A small model that answers yes/no questions on an image's attributes, trained from scratch: encoder moe top_k.
Rows from block 3 of the fusion encoder of a small model that answers yes/no questions on an image's attributes, named by matrix and row number. Rows with one number within an expert belong to one neuron, the router's apart. Each number is 128 + 24 x the weight over its row's rms, rounded and kept within 0 to 255. All counts start at 0. Numbers have three digits each.
After each expert's rows are labels from the 100 texts, of 14976, where the router gives the expert most weight on average: "tokens" is the input token at the peak. Only what is clearly more common there than usual is listed. The data: streak pictures of flow and ridge fields. In brackets: how many of the 100.
# router: slot weights (fusion_encoder.blocks.3.mlp.router.weight, 16x192), inputs 128-191
# up: expert up (fusion_encoder.blocks.3.mlp.up, 8x192x192), inputs 128-191
# down: expert down (fusion_encoder.blocks.3.mlp.down, 8x192x192, transposed), outputs 128-191

# expert 4
router.8:145100125173168129101100124058134136094123127129116155135117121133129139083119112141158149122143066114153140116126180133124092112110140110114191133133157118129165117115120148118125138144129141
router.9:137098140179176106123103140101130144117121136142124152135116121146143158086114128131158138128141074103135110125114173113155075119104141121103165149110157110134140127080143148104113134147133147
up.0:124118155091146104085095127135126143177116146103118165117134120109148150122114128133142128127122156174117133126130081147090118087097119105155081136116077125103144168136131150154131138138101122
down.0:116073116126141118150120138097127128134116138124112119126139123108148147148141129153125122109070105108118083121116136125124076143132170118113179127125131142114129163071194100106141141116100149
up.1:145125154095142113128095171120114113138141108102124186089107095163148116094139128170117151129165116104129126121129134146132114121139158052100119186111105118106162154124130171108123134142116150
down.1:105135174127117137120169103138128132113110143118109130119166182087122160125132145095116086126084135170126143171123132119121122113130105154094116091087133118152078153144150110121178146108099129
up.2:129140152120113122125104109140129120166109138151114138124135115098131137116107137116101104127165208126091159145131070100122142114115130136129084101121118112111082133120131164122167114125118116
down.2:123138154111153152172149132126118115121099125128096123132189137124063146156152110118148101181134115114093136141095144121152135138112145144161166134110132162157137135107192135102134135104088119
up.3:133140120132100116146130125078117162134125078130092133162121142182118106119200150109157113143148113067099113122093108136130181145098094097147118167092103078138097124124153167125129152123129098
down.3:151124135079098133172137115110126109161149137152192120102097117085149139126126171131140161102113140147109143098152124134140122125135156116093138132178120145132140135131139090109115183124177156
tokens: "saddle" (40); "whorl" (31); "waves" (16)

# expert 2
router.4:114111169104165170089136142124179152115129149111081116123140116119157126182139142140050115062130097138156112123111091135097106133119104149101115129162113089100136146139146086162161122138091125
router.5:127085110164117118133134147148123115103112118133097142106124114156115081106105112126133148117115075103132123110072198116137145129106179110083177123143156135130148122096158135082121141122087129
up.0:127098116106109109113141135148147116125134126126099123132161139126137150145135143076158118180095206148117109143144091111106117130126125139133060139091092140124133157121097101133128141128126098
down.0:128102141145105149180125116109160163090141115105096117137205123124129131153138155135128114126153136172175091120072151144097151097107102145114147116150171113124117114167143082125141136098128147
up.1:121091171108113119088140093116195116152134129128139116140077073069164109145104113131137090116086155163134107114123111100105105125136104162119087123134110130101087122123122106119094130108137122
down.1:102144099152085144166105118130128136115162096142121121149167118141121169124166135105153170134119105100125113120120152118159144155098170127135141086134121142116141103098135111111101154086123164
up.2:111170112109107105108097127119083089175110128122120163102100141158117102121093098097132159145139112090102162101104125128119138151148145094129137161130135140150136122103124153124126094103094125
down.2:137111124099143164130145093132117169104118117131099109155160131090154132124130141127137094150086123138114115119105114105107141112136139184104117114126116123098106149133117100133149160089108133
up.3:122087132133115091124107163093172125139104151150126139133118135134132160137174116115099139140144175109152119185151097103092102115140121116145065103082131125145118127129092120134115144125141111
down.3:097093137161126164145177118132098103073151123159123150173154150150143102159150143134144135167166123196143113098178160120114127135097109102174129139112113156141122161167112126125160108117164164
tokens: "source" (34); "waves" (31); "spiral" (14)

# expert 6
router.12:117161103180136181122116125106073099083168126108107146115175075145091106144121135143093144113116107108158151173171128176118125125071113133149122143142125109145165135152138128143144133151119125
router.13:099146152108163189128153125111119154088122091131097141097205128122115118154147164141051136092103105155141137154161111115139100100100092134111117141122108116133138123187142131150158140124099090
up.0:152087124152124087146131167107134112128127177144165138129113150122130137112107098155117077100084141107102132115147150120084100107111109103115087100119115136096155108060138133088144155116135138
down.0:137165130092133158115134140120139134113119107128115139127170124139107109153156066095116146112152119167086138123151142129143083090130089109201156142097137114120127121145110165120140123133076126
up.1:126125137141160120114130148113159145131139116120146149152128132146177134122098114146130122129123156136127137123121082135135120117135129137114077128123130158107137139116121131120113116144130115
down.1:123129066157167117164115120126135149140151118149132105153178149107087170131147109129145125118133118104123112162144155129158170140158144167155151094110107129097066133050158101123126113075159127
up.2:130112122140164085134102122113122124160143146130136168120107114162155101108111147162151188117141141079150169160131140138095115153141126146091089114154113152106159136090111158088126120152127117
down.2:176174157123125123163130119164102151105143118112162121165158186100098122142096132083146093147152151146102103147092134152144160105098136137152113123106113111123146163113109129143132168108072140
up.3:108143127100111142128153110135118147109134143107104107114174123122134124187117120118108083104105134146136119111123131141114121139148098143109121118144144173145110135149145086117146132105114120
down.3:112110140116146073137090127106138127154148098154155156130085121135091156098117141128119143145104104089110120127106160129135166110109183090122128120178090153112137116089101123109166159133137148
tokens: "fine streaks" (100)

# expert 7
router.14:106177145102161189131143114178147169101137137122101140109173113122138126159111173144095125113125130122156168169125081118134145105148149132132083138154101107141138126189098116112120140148120125
router.15:128178112138166178152154118144101105104168140118105148093150104139136133158089146157095131128117129124161179144168088161107115126154135135140122144162125137110152128172133135113111123146126114
up.0:107112136097109128141165091118160139113115126165132106134124119071146131128099151142136068131074116154090110115082103118104102122141102173125121113122118113110082129135136129123108160126133129
down.0:144172086169153124132098125109121109129128103137151137108140163146072157098118115127101123128150083109140133152133163092193163156137173121120153136134158104112144083087119088153141142143130142
up.1:119148132103114131126109088152126123114134132159179130117136119100100161132098125100122176141092150102110127128100144134095140150117138122121098122185124190131131105126128087135110154132122124
down.1:126093123116127101119123121134135134165109131159108122115161070109134101098126128123126090122093123116134139134121141132109131132139177142120137089126106147141132153062124088125150148121137120
up.2:141127126150144098137072168138148156119141146154161150098125146142167110103156129156099148126194102076168097158089165124148132132114109125129123144106114119148154143080127148083127138143131118
down.2:122161110118083134119145081126105154116119149135102065159189152119122140138089138080144095094103165166133082155081166094126122154088148138132166092142135092120114134133108138146093143112079118
up.3:168165137093108112148054139126138135154106123159143167109148127097127147137151124126130155162092118099129127121081097137120140128098162088155084133143121127123122120135092128126120119098144105
down.3:134114100158133126093160134151101102113146158152164098165160098112132112129156140121114108136102074145139132146149151125162115172113151164107150091134152138084128138121104120149154116107136118
tokens: "fine streaks" (100)

# expert 1
router.2:177160126128095159137152114178111099118156134121143143114098125126100121150144137141114129138118075149134159165118103144120162164147160128157119142139146114158138149157131095128138151151128161
router.3:126139109138109158143143152147108086122147138135117144117124119159101131172130131150137143135112057088134133113098133160098174143101168127143169140172160155165132118141148102130180156130123130
up.0:108128146114166139127137161097133129107121154108121201098141138172159129141143115185122143069127113138127097104129151140086117102109125105118132142152110104116147151138128143156155154168130117
down.0:154150114161150133095122085134132140123146152137126066174110120081139123119131095091146114107113105126143157149134160138162104160127089166156185084123121116128113143088105117122123070088105142
up.1:115111122103146148123119140085130134143124103134125133179148119131157130136128157131135109125112208117082093116121114108093122100092138120117090095098071148119124146148108132158166146174119103
down.1:098141134121095171158151104117141148108121100139081143104227152148125153180138144114111148132126123125117084137126154132117146094151147108106137073086157148127127150159128132111135174153138138
up.2:086100158085143133099130176083160138135119121119081177093134131151165138129145119167096160113144147161113127128125096129087098105115128105101117165116093129110148199140129145187147139183151090
down.2:147141107187136119108123094139142145137147109131168121151120144111107116083128141130153093107152083086099145137140153129131115186101084154163163110115124156132099151095143154139127079117105120
up.3:100105147084162138093112138104123113135134141097105191112174139124121149126147141154123151103127134130112129111159106132102143113112110114141136131141069133087175193119140129155158121189133104
down.3:154139103178144120133100112127169123125109093185107094159121147128118152111118107076123088116118123104112100122166159123174102145123107157158168084120133113104095131124083130135089108067111137
tokens: "turbulent" (25); "whorl" (24); "pair of whorls" (15); "saddle" (13)

# expert 0
router.0:089155150110132201140159112126109123078152086109095133096173109131126110145152173141086131105105121162153154148147099120133128115096140125133092156129102114108152134184155123122158148152123116
router.1:083146132128142196129147110158129123087148107093078136110189119142105125156134157154089126100103129161138185133136106138130128098092143128143089146128117114120142130186167132138154139156118121
up.0:130133135144122115129132137145172154161145146138140092136113109104123120155105133112071116116139149080168180107133109113137117127128125116136124131144151126152057080135122076152108125089150127
down.0:100125123115140138171154116099104116097136097139112112150187115127103112108101116089117156120084122115104155151138141130153168112113132134115160114142112130090099107108152110132118169136179140
up.1:138128123155151144111178148144121165137155152116109120122120131091133164132168144147060118120135122143139155131142087151127140109125104152126105112108124096074127145180149115147105150119119147
down.1:135201100121103096120117130118101112172112135091150161088130109158136091152155139154111144102136165108118150093112136143107108110132153103163115146124127119149135160118176157123151146156115124
up.2:140134144104129121143120106151127130119143099151132163102129100161144103135130125114120158148099115105139103137116108070140139107097155108101079168158110177124124122160148087149128124127145122
down.2:116144080147138144163105098133165140137128135147128121164153120091100106166107108095153090110117065100121130142126131129168106131092119151123147058098129117095092130128141106115147132138097090
up.3:153125153138156176099178140143129141126116144101136146128158132106124129146117143135086089095141136160138147109133090150066128103130122145131132120141125130130137132147137115120130115172125128
down.3:137113125146141089156107140145126131179187146131136121098102132145151161083125115182150124129117134117102138143118125139088132123091145066129145133141135156144136099112132124109140171129142138
tokens: "high contrast" (46); "turbulent" (17)

# expert 3
router.6:126135123112111166144095143163080108100128103133137137138164098134075108123138173141106147155151087104151135161101115148135184121130169101142109120122135108155141117119129145140167154115149129
router.7:125159146116139182085165135118155135082139111118129120123134134134143103183146124145109125070119076136148144125121117147104103155119113148124160127158103098130129155162135102134171135146097174
up.0:150114134114134130126115143131113124133133165064075134129118132170121130149118092138110157135145116129116125100104126155133132112116129110141134121113131143106184156147142132166123074138134136
down.0:140133139116156158137156181149139122086118130113088123111166158120149123132140130123110113093154171147083117124125098132100087122131111120068168149121099138150138120154121172120103151137110146
up.1:161115146100120116106129118136160149178137131126114152116103108105170135143098092145148157119123182112117143092134032100098102122137142121115054144137101147116135160102114132093118113135087109
down.1:140111142119136173154104144125113150108100133093066143092176112141114131160136137186112158150141119120117084105110121135116134108129151092103124124101123103124138118130192145108129145132152167
up.2:107123120080101125123113134140126148153127118143160120129098102112113137155086125097127104122130165135127125132122096089089082104124120097128075137116098145109123131133102122116097137123129092
down.2:121129125115131144153113135102141137138120097122090157103182118165172125159122117161092163106129108120119089151114095137101137078140123102105134137129134113138130131133175129148120158150164139
up.3:136121118069130141110142102143118138167125103125132106123163091086146100153119114089111129161095169129106115120144075089138162136123128105127063145129121129106125147106128093147119126151157105
down.3:130156191093125185165145113125114146115107150133085126108176123109157173164148074116109137106101142133125106124080119122132106089136158140131120183114103129098107115164137113143139171133107122
tokens: "whorl" (29); "spiral" (27); "saddle" (16)

# expert 5
router.10:133124142088134100100150134119108137148140141109124104139124146101116172145104127142111095071108166146123114122187117115100091120150099182154135162152111172111126139125162102116143102147152129
router.11:118137129141122114082115128122097137137134110120197105125127143149086149126126115153124110096131153162108096135168167170100135138084101148120140120112138102131097153136129135168176105164106121
up.0:143119126155135120125127122126134117116145106146154097147139142100130150114134134120132110120100143107129121153158143124104146161168123136146146128117122156151116100138000138133102132134158147
down.0:125109169108133099156121170153132154154131100088123168111121129152124111096143107180124169122146190106112102121112102124095156098121157098098110160093117127132151126076154172117116164153165119
up.1:125112142065124144133076155132102110126143122095115150117124111146121131127144127152072166100112108120099155160101131160135159071115153107120132164146098124110175143121171123114182123162140124
down.1:102161141136163108135120163134137133147127152112106127145091196131155134121128182106153143136172105136126141084161141107124133106159103138129132126139120152145110117115104114083145126139135159
up.2:145129149127126143111100164099144147125119132099122146112096119168099141130120107102144147095148148119127156113147117116087147097114126106104120152134096132073117137106196140109138132133126128
down.2:113147110149108147122162107109138126121117115135126082158161148107118157135135162091127097134116114158127125103141158126138099141126127161153175116120125144143118095148149122098155104098091137
up.3:156128148087151151113116134165138093110130123085112131068121109098121087126125119121116077051101115122112142171101124139143132127127138136107118159136113110126138150118160096121108144155148126
down.3:120147141159139127129116168128142112137077109118137154141073161154135146120182160120143141087155070138112139102162152113161095137121128124106126133116115111126165093127132131124111112119143147
tokens: "high contrast" (100)